From a checkpoint of a small autoregressive pixel model: batches of 128, 12.7 epochs.
Rows from block 5 of a small autoregressive pixel model, named by matrix and row number. Rows with one number belong to one neuron. Each number is 128 + 24 x the weight over its row's rms, rounded and kept within 0 to 255. All counts start at 0.
Before each neuron's rows are labels from the 100 images, of 14976, where the neuron reaches its highest value: "strongest on" is what is common among them. Only what is clearly more common there than usual is listed. The data: coloured fractals of 300 iterated function systems on busy backdrops. In brackets: how many of the 100.
# fc1: MLP up (model.blocks.5.mlp.fc1.weight, 512x256), inputs 128-255
# fc2: MLP down (model.blocks.5.mlp.fc2.weight, 256x512, transposed), outputs 128-255

strongest on: brown (25)
fc1.279 [ 82  99 111 116 134 126  95 182  87 117 137 143 134 142 127 134 120 122 152 126 137 120 166 126 104 114 123 140 157 144 113 135 164 109 141 116 123 113 111 138 105 113 115 126 124 143 114 127 106 139 155 120 145 125 115 162 126 105 132 108 160 128 119 134 152  99 160 163 134 143 154 150  74 129 126 137 137 115  92 157 122 114 134 176  97 122 146  83  96 171 148 133 129  87 160 159 110  85 108 134 120 109 128 137 151 163 139  95 133 136 117 139 111 156 178 146 119 111 133 132 114 153 111 161 151 118 100  74]
fc2.279 [105 114 137 145 165 144 110  76  98 120 125 138  94 129 143 176 111 108 136 120  87 152  93  97  99 179 142 127 141 158 135 108 110 144 205 131 148  99 108 133 121 154 146 121 115 122 133 100 127 144 103 166 147 102 140 105 117  99 109 131 154 140 170 158 132 128 126 122 123 123  79 167 131 151 112 127 133 111 178 109 128 113 108 105  96  91 148 121 109 108 164 149 156 157 131 122 108 132 152 109 167  76 156 110 143 100 120 142 111 120 127 145 155  85 140 131 115 158  97 161 136 165 109 155  98 135 161 109]

strongest on: sparse (64)
fc1.385 [118 121 116 139 132 117  96 115 160 110 118 171 135 106 146 121 119  88  84 135 117  96 102 104 155 119  69  99 141 121 149 131 127 131 124 126 149  40 106 172  89 125 154 128 126 159 149 116 144 105  94 142 107 129 156 131  86 156 143 110 112 138 106 169 149 112 129 153 133 161 145 128 128  93 106 117 111 147 197 134 104 107 112 158 152 127  65 109 186 109 128 130 128 161  92 168 151 128 124 124 182 134 116 118 138 163 133 131 134 147 127  91 152 133 132 139 142 124 105 129 120 114 116 164 151 106 108 110]
fc2.385 [136 149 138 141 169 100 164 162  92 111 152  83 130 136  94 155 130 109 120 126 107 126 160 195 118 126 140 132 140 132 111 108 103 107 166 119 132 132 150 144 154  76 100 139 155 120  95 149 110  75 106 147 162 165 145 120 162 134 142 159 140 162 113  70 136 107 113 125 197 128 131 139 102  82 136 142  94 141 113 101  93 120 132 154 125 176 136 159 128 163 155 140 126 129 128 146 144 144 140 118 135 111 143 113 128 147 139 103 174 144 131 100  99 174 158 117 159 154 113 136 136 113 105 122  99 110 166 130]

strongest on: red (38); yellow (27)
fc1.468 [144 130 134 130 152 181 113 115 156  93 120 129 126 147  98 138 167 140 105 131 106 133 165 146 110 100 116 138 142  85 127 144 135 115 151 127 138 135  84 141 143 113 172 111 120 168 107 110 142 137 156 127  83 106 108 164 158 125 100 114 100 102 143 145 135 155 138 117 131 120 107 116 122 114 149 148  97 151 106 154 149 104 155 106 146  72 132 156 171 116  53 112 121 127 136  96 115 133 131 106 139 112 195 103 155 169 125 112  99 121 126 105  83  87 144 158 111 116 154 107 140 160 167 118 135 115 113 132]
fc2.468 [109 121 124 120  94  92 134 135 143 133 173 132 126 114 135 115 150 101 144 106 127  96  87 143 104 107 109 113 101 160 163 126 144 155 149 117 146 150 158 105  79 181 119 143 124 148 105 125 149 134 140 142 133 104 128 152 159 127 142 134  86 155 107  95 140 136 192  95 103 125 140 105 106  91 138 133 106  90 161 156 107 140 121 157 147 121 116 144 105 186 126 118 136 172 110 111 100 171 125 151 153 123  89 183 113 118 128 115 114 167 126 170 125 125  95 182 139 118  97 104 167 137 132 154 104 165 123 122]

strongest on: yellow (33); white (28)
fc1.328 [ 91 146 108  83 130  89 106 125 124 123 139 127 116 129 118 125 112 140 133 129 150  95 150 151 117 101  88 159 162 124  88 120 121 103 109 126  99 171 102  77 122 129 119 119 146 124 111 122 117 128  85 164 107 147 155 132 129 123 147 148 120 139 113 104 146 106 137 119 136 124 133  77 160 149 131 147 148 122 147 151 166 109 124 157 152  90 127 151 158 105 138 126 108 153 100 138 119 161 131 121 158 165 187 141 101 102  87 168 108 122 125 109 140 143  92 115 100 134 110 137  91  97 128 120 115 151 181 130]
fc2.328 [106 126 144 147 124 100 100 154 142 146 144  99 129 125 150 126 126 126  87  99 120 121 124 154 156 150 132 148 108 151 142 123 151 119 112 136  83 146 154 138 138  82 114 112 148 171 138  92 142  95 138 170  88 130 156 170 133 132 157 121  99 165 112 119 146 131 107 172 106  95 123 138  89 126 138 159 128 119 123 105 113  99 128 135  74 145 173 119 123  97 127 142 147 151 136 142 127 151 129 130 133 152 121 110 162 100 103 159 150 128 153 111 104 157  59 148 148 154  71 125 136 110 122 126 119 166  92 142]

strongest on: yellow (27)
fc1.208 [ 77 100  96 106 152 133 132 169 153  85 134 106 153 146  94 135 111 156 116 124 107 112 137 136 105 123 157 125 118 104 116 107 130 122 169 114 168 138 123 115  86 146 112 121 163 149 118 109  85 178 105 117 119 123 101 108 103 140 123  94 105 109 142 113 184 129 147 151 166 118 144 128 153  93 102 118 119 116 122 108 134  89 158 128 183  88 185 169 123 118  89 159 151 155 120 145 170 124 146 116 137 121 131 157 143 142 109 107 111 121 118 101 100  68 114 114 108 124 107 102 126 114 123  98 106 115 150  93]
fc2.208 [187 119 150 106 145 129 108 170 122 138  97 115 109 109 140 143 117 110 129  79  91 118 147  94 113 135 109 125 130 131 154 150  90 109 133 134 124 122  96 134  98 103 101 111 169 122 113  99 135 167 157  99 135 154 169 153 137 154 179 155 119 150 113 138  80 119 129 130  90 160 134 122 133  51 143 148 127 146 155 112 135  87 126 118 101 140  87 163 162 116 137 108 164 143 118 120 158 149 123 172 146 126 131 106 137 115 152 138 136 117 100  92 120 165 135 142 155 167  86 142 115 136 136 150 139 118 151 111]

strongest on: grey (62); black (26)
fc1.222 [121 135 127 100 134 145 146 127 123 111 146 125 109 143 145 166  91 151 172 173 137 134 154 151 115 167  91 117 132  77  96 114 148 121 132 138 157 114  82 129  92 121 137  96 148 152  87 174 128 148 142 112 151 132 136 108 180 175 128 138 141 144 120 111 159 154 126 129 108 145 127  91 170 140 123  87 113  72 124 110 120 115  85 137 104  98 119 118 144 126 148 122 140  73 109 137 118 143 158 121 105 125 131 150 127 145 146 156 144 141 127  61 122 120 133 157 123 147 121 163 129 111 142 146 132 119 114 134]
fc2.222 [156 127 126 128 141 120 140 133 139 154  66 124 109 161 136 112 172  99 121  96 119 170 117 163  94 106  85 122 123 122 123 143 118  88 145 103 157 104  82 152 104 161  97 141 138 144 136 133 116  96  90 196 104 164 133 173 106 107 101 125 127 124 158 129 152 117 142 139 176 162 128 162 126 111 109 154 128 121 149 160 167 127 154 131 138 160  89 111 103 144 104  94 116 147 100 138 135 115 140 104 144 137 162 110 130 140 142 102 108 124 154 114 139 160 125 143 151 101 126 137  91  75  99 149 135 137 125 143]

strongest on: brown (27)
fc1.277 [140 125 136 121 131 130 158 145 145 142  86 118 169 171 160 161 115 151 125 138 145 144 166 152  95 101 126  96 139 126 174 113 183 156 126  98 140 105 124 130 121 128 142 100 120 170 151 113 110 141 135 131 147 117 122 137 132 158 148 146 115 136 126 135 165 120 146  70 118 162 134 131 158 124  69 129 102 104 118 146 146  74 123 162 112 134 125 117 152 116 118 147 111 149  94 169  87 105  98 149 128 115 138 151 161 129 155 172 123 101 101 135 135  81 114 105 129  86 135 119  81 144 132 155 115 143  97 146]
fc2.277 [131 126 120 132 119 132 108 108  97  97  82 103 124 116 157 102 128  92 114 121  87 150  93 107 110 108 128 160 181  87  98 109  66 174  88 125 150 159 153 172 135 142 145 131 122 128  87 138 129 142 152 153 138 146 106 132 146 150 126 116 129  89 129 119 165 141 147 146 142 108 119 136 106 123 129 125 126 117 148  94 145 149 108 111 140 109 116 197 139 131  91 130  85 153 147  83 114  79 120 153 110 163 149 120  94 125 139 130 151 129 141  98 149 109 166 123  83 144 135 147 156 102  96 149 122 165 197 117]

strongest on: brown (61); red (27)
fc1.197 [145 143 150 121 141 112 151 123  99 155 133 141 116 134 109 156 159 113 122 121 145 107 133 110 135 124 133 144 125 146 101 158 123 135 150 137 134 109 143 141 136 144 156  98 130  90  83 118 133 111 171 113 100 121 104 142 144 129 132 158 135 152  87 131 155 116 137 165 125  76  98 126  89 129 115 126 127 102 136 172 113  94 110 133 125 114 106  90 110 128 107  94 103 137 127 130 140 147 137 155 164 108 156 140 148 124 106 112 131  90 143  59  90 116 152 151 196 150 176 103 158 150 103 155  86  77 123  83]
fc2.197 [ 76 131 114 100 110 158 141  99 102 123 122 133 157  87 103 121 117  96 107 132 163 225 118 113 114 142 154 121 118 138 158 147 135 102 108 113 124 121 154 128 144 161 128 163 119  94 128 117 148 138 131 160  74 126 141 139 144 152 131 111 141 156 141 133 124 134 141 111 147 112 144 156 121 167  76 113  92 137 136  99 118 108 133 151 126 117 103 106 149 131 147 191 151 169 158  73 125 118 100 129  98 154 166  96  85 126 141 152 148 165 149 148 117 128 120 150 101 148 107 164 149  93 141 160 123 125 128 131]

strongest on: yellow (43); pink (36)
fc1.304 [154 123 112 135 128 131 113 122 150 112 148 123 111 132 112 155 162 150 133 146 149 137 114  86 150 160 142 135 140 112  95 166 126  88 147 136 110 166 148 106 162 128 132 106 155 124  88 171 135 122 156 169 123 141 120 143 172 140 160 130 175 125 116 107 132 145 118 145 150 108 145 136 100 135 122 117 100 110 158  83 146 153 157 134 133  91 155 118 130  97 135 129 107 116 187 117 112 132 107 158 140 132  99 122 103 122 102 102 102 112 135 128 118 147 130 132 138 114 121 108 113 109 175 124  78 166  76 114]
fc2.304 [ 83 113 103 142 152 140 133 108  87 115 149 125  99 143 132 143  90  90 155 132 123 114 165 153 156 129 101 116  93 157 129 129 145 176 114 145 144 114 129 129 140 119 129 113 135 128 152 131 125 163 131 130 104 125 125 147 130  93 124 101 139 147 145 122 130 183 161 108 118 155 131  81 134 115 138 155 148 138 124 129 134  92 134  96 147 113 110 146 173 148 145 101 132 123 113 113 109 125 107  95 149 107 155 117 126 138 132 119 124 116 133 145 128 127 151 108 128 132  86 128 149 134 120 127 152 135 116 143]

strongest on: sparse (73)
fc1.347 [135 138 155 123 142 134 123 139 129  97 179 122 130 106 119 101  85 130 149 149  94 148 139 113 126 124 150  91 130 123 122  95  99 105 149 183 122 120 118 110 132 119 149 147 171 103 128 172 158 158 150 133 150 122 138  82 141 149 120 108 115 118 175 136 153 137 109 110 158 123 115 152 132 139 165 156 129  75 134 144  97 120  85 129 176 122 145 139 137 183 117 157 120 106  90 149  93 114 154 130 138 159 128 107 173 122 130 165 125  84 168 103 140 141 129  89 130 107 119 141 121 122 141 131  99 111 144 122]
fc2.347 [144 139  93 161 144 116  90 118 118  97 120 116 112 115 115 113 183 188 130 140 139 142 112 111 151 155 108 106 197 153 117 140 136 119 150 165 116 150 135 131  70 112 147 173 113 139 171 120 120 106  98  92 116 162 150 111 144 155 140 117 136 129  85 131  92  99 105 117  80 147 134 152 149 138 118 143 132 118 111 135 191 155 173 137  98 156 125 109 118 100 140 113 111 128 114 109 132 166  95 136 140 122 120  95 114 122 105 136 128 165 117 101 113 117 139 103  96  91 160 124 126 163 123 107 137 111  89 144]

strongest on: brown (43)
fc1.128 [155 135 148 115 117 133 145 105 124  92 100 147  93 113 150  61 125 133 126 151  97 116 148 153 141  97 166 112 123 118 150 165 156 167 123 131 138 121 150 123 152 153 125 178 148 111 124 187 122 114 125 110 104 130 175 111 158 157 122  80 181 107 122 155 150 119 165 155  97 110 122  97 151 146 134 116  93  94 121 123  90 129 119 128 103 124 102 128 123 177 144 113 192 103 157 170 135 172 160 106 104  94 144 111 160 107 123 158 156 126 126  96 118 132 165 146 116  79 141 129 119 142  77 110  93  95 185 139]
fc2.128 [152  97 141 175 139  98  92 149 153 154 130 145 123 153  90 131 135 130 101 147 142 154 103  95 135 156 114 170 104 155 120 107 154 120 135  81  94  84 163 131 124 128 134 150 154 104 101 129 106  91 125  82 138  91 126  95 135  93 162 158 101  89 142 124 113 163 116  88 180 138 111 135  80 145  97 151 159 149 135 136 167 111 119 156 130 151 146 132 129 110 115 114 111 131 164 139 152 138 107 127 137 163 110 102 120 140 129 129 130 156 132 139 125 114 122 146 160 157 116 119 133 126 142 120 125 142 129 101]

strongest on: grey (40); white (37)
fc1.444 [154 143 109 124 144 135 142 123 141 147 129  95 110 127 102 159 135 117  97 133 154 113 146 113 150  83 109 172 124 107  96  90  80 123 148 118 138 135 135 112 150 132 105 140 173 130 149 161 102 160 130 174 154 159 174 167 106 137 124 130 138  95 145 153 119  79 108 140 177 199 146 115 145  98  99 125  82 112 132  87 135 147 154 102 102 140 130 173 157 115 154 100 103 121 101 148 135 150 123 173 125 139 148 121  95 127 132  87 107 136 136 138 110 119 144 149  51 180 121 134 170 104 123 130 115 191 150 135]
fc2.444 [125 137 130  94  86 119  99 123 152  98 161 116 170 161 109 121 116 156 150 142 137 149 123 130 112 137 152 122  71 158 159 121 120 124 137 148 120 140 149 104  81 154 131 120 152 146 121 140 150  92 125 156 122 115 159 127 133 105 129 103 105 139 140 140 111 112 145 118 118 167  95 123  87  91 143 106 118 148 150 116  98 141  84  69 124 120 129 116  95 154 112 172 127 130 136  74 108  57 106 154 109  97 118 151 121 168 139 128 146 114 122 105 144 142 109 121 104 150 126 135 105 113  94 130 105 154 145 113]

strongest on: brown (26)
fc1.233 [164 122 129 130 155 153 103 109 147  85 119 124 140 130 156 150  81 138 146 124 131  99 147 148 125 146 134 155 155 113 101 131 131 135  98 143 176 149 127 126 168 132 123 106 162 166 128 129 151 172 129  84 135 113 151 143 130 145 131 192 134 111  79 141 166 121 140 124 117  89  99 159 172 137 112 132 151 139 121 135 152 126  99  91 108 133 135  85 125 123 130 111 111 109 126 153 125 139 157  98 168 139  81 122 107 172 102 128 130 139 113 130 150 117  97 101  86 119 115 105 107 116 150 135 139 105 149 136]
fc2.233 [115 143 137 150 138 116 132 102 132 145  90 102  80 161 128 131 149 147  88 134 121 151 126 122  94 123 120 129 144  97 143  97 143  84 134  98 127 113 115 151 142 106 121 139  85 129 166 126  86  95 145 163 155 108  70 131 147 133 131  88 120 137 127 155 121 130 104 119  71 110 148 142 150 151 151 137 129  63 183 139 142 139 114 144 141 105 146 115 126 121  98 166 142 105 161 160 139 129 132 130 133 133 152 116 110 164 142 169  95  72  92 116 130 142 141  83 152 135 155 110 125 113 123 119 177 113 138 122]

strongest on: yellow (25)
fc1.63 [164 140 180  97 107 134 146 100 103 146 101 108 164 135 131 154 111 115  94 148 111  98  84  87 123 140 128 109 123 147 122 164 155 136  80 105 150  95 116  94 117 142 152 108 108 165 105 111 124 178 158 124  90 124  95 109 116 147 167 121 153 111 147 111 145  94 122 126 117 170 135 160 100 114  83 161 116 130 152 134 109 143 111 106 115 139 128 151  89 125 136 166 136 106 156 229  92 117 126 122 150 152 102 152 106 173 163 134 106 124 106 121 122 128 134 123 125 108 118 126 178 129 145 148 137 131 106 101]
fc2.63 [103 129 143 143 133 122 160 150 114 111 166 109 115 117 116 168 143 126 132 119 153 109 165 172 161 111  86 108 160 119 120 140 173  97 168 171 147 110 101 154 113 126 123 136 143 153 120 133 165 101 133 124 138 155 125 133 130 181 114 113 154 131 148 135 124 145 136 171 128 138 118 162 113 148 172 174 144 153 120 108 128 152 147 181 124 128  98 125 121 160  83 132  89 134 102 147 134 130 142 138 173 167 159  96 122 153 115 157 180 128 126 142 106 123 173 109 130 140 166  65 127 146 158 157 153 160 135 169]

strongest on: grey (70)
fc1.365 [153 116 145 116 124  92 116 152 136 114 102  97 128 120 142 137 142 132 147 144 139  76  77 153 131 144 124 147 142 106 129 107 107 129 156 117 105  86 123 148 147 136 137 111 123 125 155 111 129 172 149 153 142 128 126 105 124 103 126 108 153 101 140 145 122 172 135 129 121 113 109 105 159 130 103 139 140 159  97 117 138 151 148 112 101 112 146 149 171 143 133 155 166 170 149 151 113 111 142 101 139  95 144 116 144 129 120 149 153  68 187 102 159  71 126 152 130 113  95 137 142 184 140 108 131 138  97 106]
fc2.365 [116 127 109 101 131 123 143 115 131 141 137 125 100 133 128 129 139 133 130 116 130 134 102  87 115 118 122 149 132 140 112 134 202 141  98 118 128 150 110 121 107 115 102  93 107 125 125 130 111 119 141 148 123  71 144 139 142 105 133 121 117 120 107 153 103 164 148  77 109 119 122 183 104 123 131 102 109 174 149 150 107 133 160  79 150 143 153 112 134  92 140 128 118 123 166 108 152 147  85 122 162 155 132 119 100 143 122 119 137 162 116 172 135 156  90 158 173 105 150 138  90 145 119 115 159 113  80 167]

strongest on: grey (64)
fc1.198 [114 140 134 133 122 108 138 115 136 116 119 137 151 145  92 152  97 123 138 129 116  93 127 142 198 115 148 114 126 101 112  94  88 165 142 121 112 147 125  83 128 131  97 130 162 122 124  98 119 120 135 136 102 125 128 139 142 119  96 117 152 119 107 120 116 130 151 110  97 104 103 126 115 110 124 128 105 116 132 146 147 126 164 181 121 112 113 107 131 157 151  99 127 105 109 131 155  97  85 143 109 131 128 108 115  70  91 144 156  99 145  61 122 110 119  88 100 122 145 111  88 137 170 123 124 149 179 105]
fc2.198 [162 113 116 116 108 135 127 104 127 122 157 136  95 170 139 115 132 168 146 179 139 111 102 175 161 156 149 150 125 122 175 129  87 138 137 135 131 119 165 143  93  99 118 113 124 141 109 129 152 144 128 150  98 164 114 113  93 129  82 150  89 148 126 101 110 113 140 100 134 120 135  68 141 107 124 124 135 124 177  79 136 125  86 165 103 166 164 127 113 131 191 109 157 125 148  97 128 152 110 193 154  98  98 127 172 149 125 132 140 141 113 128 117 122 122 111 102 131 153 127 110 158 133 118 129 136 128 145]

strongest on: yellow (35); brown (26)
fc1.37 [136 164 134 120 153 129 130 105 135  99 160 103 137 152 154 121 124  85  87 145 131  81 149 130 130 152 140 127 138  83 130 158 149 103 103  94 191 134 148 116 148 113 114 140 123 133 140 160 142 137 158 104  94 119 123 118 153 147 119 131 102 118 141 135 136 154 119 176 118 113  91 130 142 146 134 133 161  78 147 101  90 113 114  89 104 113 146 102 159 119 116  89 140  95 138 112 216 127 134  97 144 162 112  76 140 119  98 105 109  90 121 126  96 111 118 102 124 116 124 176 132 115  81 116 121 116 154 148]
fc2.37 [155 130 141 122 132 136 132 120 150 140  83 141 141 129 140 152 136  96 145 102 112 164 148 123 128 118 126 125 140 156 144 103 165 106 206 135  88 163 121 101 124 171 107 119 180 134 160 118 162 107 156 109 155 153 158 130 145 146 151 121 140 113 131 138 144 149 174 131 109 139 122 168  87 138 121 160 173 141  98 113 154 124 170 108 134  79 145 171 160 160 137  85 109 103 153 135 109 186 115  90 116 119 127 120 130 137 121 155 161 139 108 188 115 154  91 128 112 146 103 131 108  92  98 163 157  98 132 125]

strongest on: red (37)
fc1.74 [144  99 187 163 169 151 141 103 146 101 146 136 142 125 136 132 114 131 138 155 153 110 102 131 107 136 122 124 140 139 147 111 132 153 111 110 132 133 116 156 161 152  91 162 191 159 145 107  88 136 148 153 170 130 149 107 146 119 140 122 138 154 112 151 115 145 148 128 159 121 146 111 107 139 113 115 134 127 147 105 132 142 163 112 117 126 142 137 104 136 143 113  86 119  85 123 118 168 139 124 159 107 120 141 128 130 118 118 176 144 168 129 111 109 127 121 133  95 111 143 136  81 108 198 111 130 112 119]
fc2.74 [145 102 119 114 166 123 105 153 132 149  90 110 105 108 114 154  98 133 122 115 136 137 186 141  76  93 110 155 125 131  68 142 104 120 128 122 144  89 138 130 125 144 146 156 131 149 146 105 125 157 108 124  79 102 125 158 109 143 123 158 109 140 114 133 135 103 108 115 118 102 115 135  98 130  89 107 146  69 133 127 120 159  83 168 125 132 167 157  78 122 134 153 140 134 186 138 122 124 117 159 146 126  75 117  80 107 134 165  87 175 133 190 128 157  94  97 133  98 128 117 128 147 109 135 125  85  74 145]

strongest on: red (58)
fc1.476 [127 112 166 105 169 124 122 146 148 154 161 168 125 135  95 169 125  99 131  97 155 139 111 115 123 142 139 122 123  95 103 164 121 152 124  81 161 108 127 106 107 139 124 116 119  98 117 101 141 166 136 141  58 116 168 130  88  81 117 144  83 147 142  76 127 147 134 133 126 131 133 119 131  83 150 142 147 165 139 128 145  91 107  79 150 146 117 150 121 148 104 113 116 138  90 108 173 131  97 138 103 116 139 187 143  99 130 131 118 119 149 134 144 101 117 114 116 137 153 121 140 100 149 141  85 116 142 144]
fc2.476 [170 129  70 122  94 169 157 111 112 161 128 134 119 143 128 124 187 162  85 121 165 140 120 155 112 115 136 130 144 154 119 127 117 130  94 137 120 125 128 136 107 116 129 128 104 157 173 134 130  55 110 130 128 128 122 130 167 125 144 140 128  66 120 142 137 112 118 152  88 107 112  98 140 106 131 131 159 135 151  59 125 117 150 147 103 124 133 133 143  80 139 138 115 147 134 136 132 128 109 111  55 130 120 116 121 126 137 105 147 112 110 153 172 101  99 125  99 116 123 136 136  52 111 124 144 119 122  92]

strongest on: brown (38)
fc1.376 [124 139 120 112 128 137 151 190 144 131 168 110 146 129 103 148 100 150 120 151 178  84  98 110 103 139 177 107 105  93 166 157 133 140 145 108 111 113 138 115 117 132 174 140 115 132 109 114 115 131 131 105 135  88 132 143 118 150 116 126 132 126 110 141 183 144  92 132 132 150 146 140 109 109 132 121 142 102 119 112 112 117 151  92 133 117 184 106 130 106 115 142 128 142  92 117 125 140 156 142 151 139 190 150 137  66 114 129 118 141 122  72 106 137 100 155  90 120 113 122 128  94 119 131 148 193 132 150]
fc2.376 [105 146 164 132 111 109 149 163  89 176  93 111 119 124 126  82 128 132 119 133 104 163 108 143 127 104  86 122 132 127 139 136 130 158 153 145 156 127 130  76 148  97  98 152 128 133 127 115 136 155 177 148 135 106 165 108 132 110 142 130  87 154 124 169 129 130 147 106 149 130 126  94 182 113 115 134 132 152 139 152  99 194 111 137 119 143 153 154 177 105 149 103 117 130 150 118 145 141 110 125 111  87 146 115 135 122 184 157 133 119 132  99 157 143 142 147 131 131 134 173 121 148 130 152 142  96 106 123]

strongest on: sparse (93)
fc1.477 [105 127 119 156 108 161 111 145  87 133 120 142 147 113 130 156  87 119 116 104 121 100 105 168 181 144 159 140 136  88 146 134 112  93 143  92 147 127  87 112 174 132 165 138 152 124 117 196 130 132 115 126 154 126 182 118  90 153 163 147 118 137  89 117 156 152  96 130 108 103 124 143 154  98 109 123 145 136  82  99 100 108 142 166  83 100  87  82 129 129 113 179 133 121 135 156 101 130 141 118 120 159 142 161 106 140 124 138 156 113 111 158 163 167 118 126 140 119 121  86 123 137 123 162 128 108 138 100]
fc2.477 [155 112  92 133 141 148 117 110  76 122 140 123 111 142 117 108 119 105 130 147 106 139 140 126 137 117 150  98  99 155 126 145 148 143  99 132 109 171 147 118 131 114 166 120 120 136 128 104 140  97 139 149 104 138 133 115 157  97 152 157 127 133 116 117  93 143 128 163 123 171 148 188 113 156 149 139  90  94  91  71 146 131 141 108 114 121 148 118 159 179 133 126 110 179 127  97 141 150 142 134 124 133 124 133 153 141 140 110 153 115 108 127 101 124 164 115  73 149 108 124 164 140  99 149 131 125 110  71]

strongest on: pink (63)
fc1.450 [ 97 129 157 159 127 166 124 181  88 122 117 117 154 146 152 132 134 137 137  68 124  96 121 158 155 121  98 161 138 117  69 130  94 124 108  96 120 168  43 122 125  95 151 154 144 101 115 135 131 134  91 132 167 132 120 103 113 140 107 104 105 168 112 128 138 109 150 133 121 111  85 163 109  87 146 106 144 125 128 152 116 146 139  90 132  84 105 141 108 188 115 116 116  99 127 111 110 139 145 151 121 118 139 123 112 171 139 130 121 106 153 104 136 118 129 130 129 155 155 112 149 174 129 150 110 128 128 100]
fc2.450 [123 146 140 135  72 132 188  95 119 114 117 147 187  88 135 145 139 155 110 145 115  91 153 138 103 139  93 121 149 138  84 136 160 110 153 146 154 148 125 121  91 127 115 146  96 134 131 131  92 168 103 106 124 122 124 155 105 107 112 111 102 130 153 124  84  96 131 125 127 174 139 125 151 147 133  83 128 139 144 119 125 110 117  99  79 107 127 132 147 118 121 120 132 125 128 108 144 119 108 137  96 110 145 115  78 110 167 117 124 141 106 106 131 136  99 111 101 122 100 118 139  74 130 107 127 133  81 100]

strongest on: grey (31)
fc1.28 [139  96 118 171 156 113 136 147 170 107 110 127 143 152 131 110 137 116 130 162 109 122 163 155 151 145 109 119 159 118 100 144 138 137 128 144 112  93 131  86  82 131 107 153 139 114 137 101 103 131 131 130 123 131 137 126 146 146 136  99 165  91 143 127 136 160 128 122  85  99 133 125 159 150 150  98 131 125 169 113  87 125 137 116  76 121 117 116 141 142 138 120 128  92 128 123 114 121 134  99 106 192 177 162 126 129 110 124 122 107 101 128 127 113 122 149 174 141 126 139 130 124 130 131 110 118 122 100]
fc2.28 [127  97 120 131 103 107 126 146 162 140 141  90 131 146 101 106 121 110 175 130 127 151 104 112 124 189 140 105 137 152 152  96 166 129  92 130 106 166 149  75 159 127 119 123 128 162 135 137 128 132 184 136  95 141  98 100 113 131 201 117 141 123 119 138 159  88 114 113 143 136 112 137 108 145  82 141 113  90 106 101 123 152 152 115 126 150 129 135 129 134 157 128  84 127 194 149 119 154 144  88 144  98 114 137 117 132 165 156 118 150 190 169 133 161 156 121 118 143 111 150 125 107 136 121 113 118 136 105]

strongest on: pink (51)
fc1.99 [143 131  97 104 121 163 113 133 122 101 146 132 107 133 115 146 161 130 159 124 154 126  79  88 109 134 140 174 145 153 131 153 104 118 185 133 152 132 142 118 113 137 158  94  89 110 133 141 128  92 117 126 132 114 142 132 101 162  94 126 151 111 153 123 121 136 126 128 158  97  94 123 106 109 127 125 114 122 117 147 101 135 101 105  97  97 148 151 139 155  89 131 136 194 120  97 141  72 132 125 152 156 140 161 112 128 139 162 100 135 117 153 109 120 101 109 140  96 128 107 135 156 108 145 124 138 147 164]
fc2.99 [101 109 118 147 141 140 137 171  95 114 115 143 100 129 138 154 124 120 153 115 145 141 140 147 117  73 104 151 140 118 169 122 157 127  80 108 141  99  98 109 163  98 105 143 114 117 124 148 118 137 131 119 124 152  69 102  91 143 124 108 114 112 111  83  93 150 133 119 138 132 155 112 141 123 118 139 164 150 132 122 101  97 124 140 106 103 171 148 129 142 181 112 133 145 113 114 102 111  85  95 109 103 127 106 140 134 156 137 169 142  86  87 162  81  97 104 122 114  91  88 124 159 146 141 119 124 101  97]

strongest on: green (75)
fc1.449 [ 99 111 138  82 176 138 113 123 101 131 135 127 125 133 131 117 148 156 104 136  64 105 137 138 112 175 140 115 128 115  76 128 139 110 110 129 108 116 199 140 139 117 141 118 111 150 130 130 109 113 156 138 186 129  97 158 122 161 115  53  81 106 103 125 112 114 105 114 102 107 134 121 125 137 169 116 134 111 143 122 100 171 143 159  79 132 129 134 142 104 120 131 136 106 143  98 141 115 102 112 136 141 120 104 142 173  87 182 132 124 102 162 134 128 117 130 137 127 165 136 186 138 132 128  92 143 128 126]
fc2.449 [ 96 195 170 149 136  67 119 105 121 141 101 106 164  94 104 150 123 120 114 138 124 177 115 155 164 117 172 109 142 100 130 153 129 165 150 160 140 131 108 136 169 169 150 147  97 114 126 171  98  93 157 118 138 152 129  98 138 105 135 114 154 113 116 139 157 167 140 106 138 186 161  94 140 131 157 131 113 120 133  97 165 120 179 104 145 171 117  96 117 141 136 125 130 151 111 159 131 140  82  79 103 128 103 132 125 100 125 133 132 156 140 128 152 129 110 140 106  88 166 110  98 119  79 124 124  77 158 134]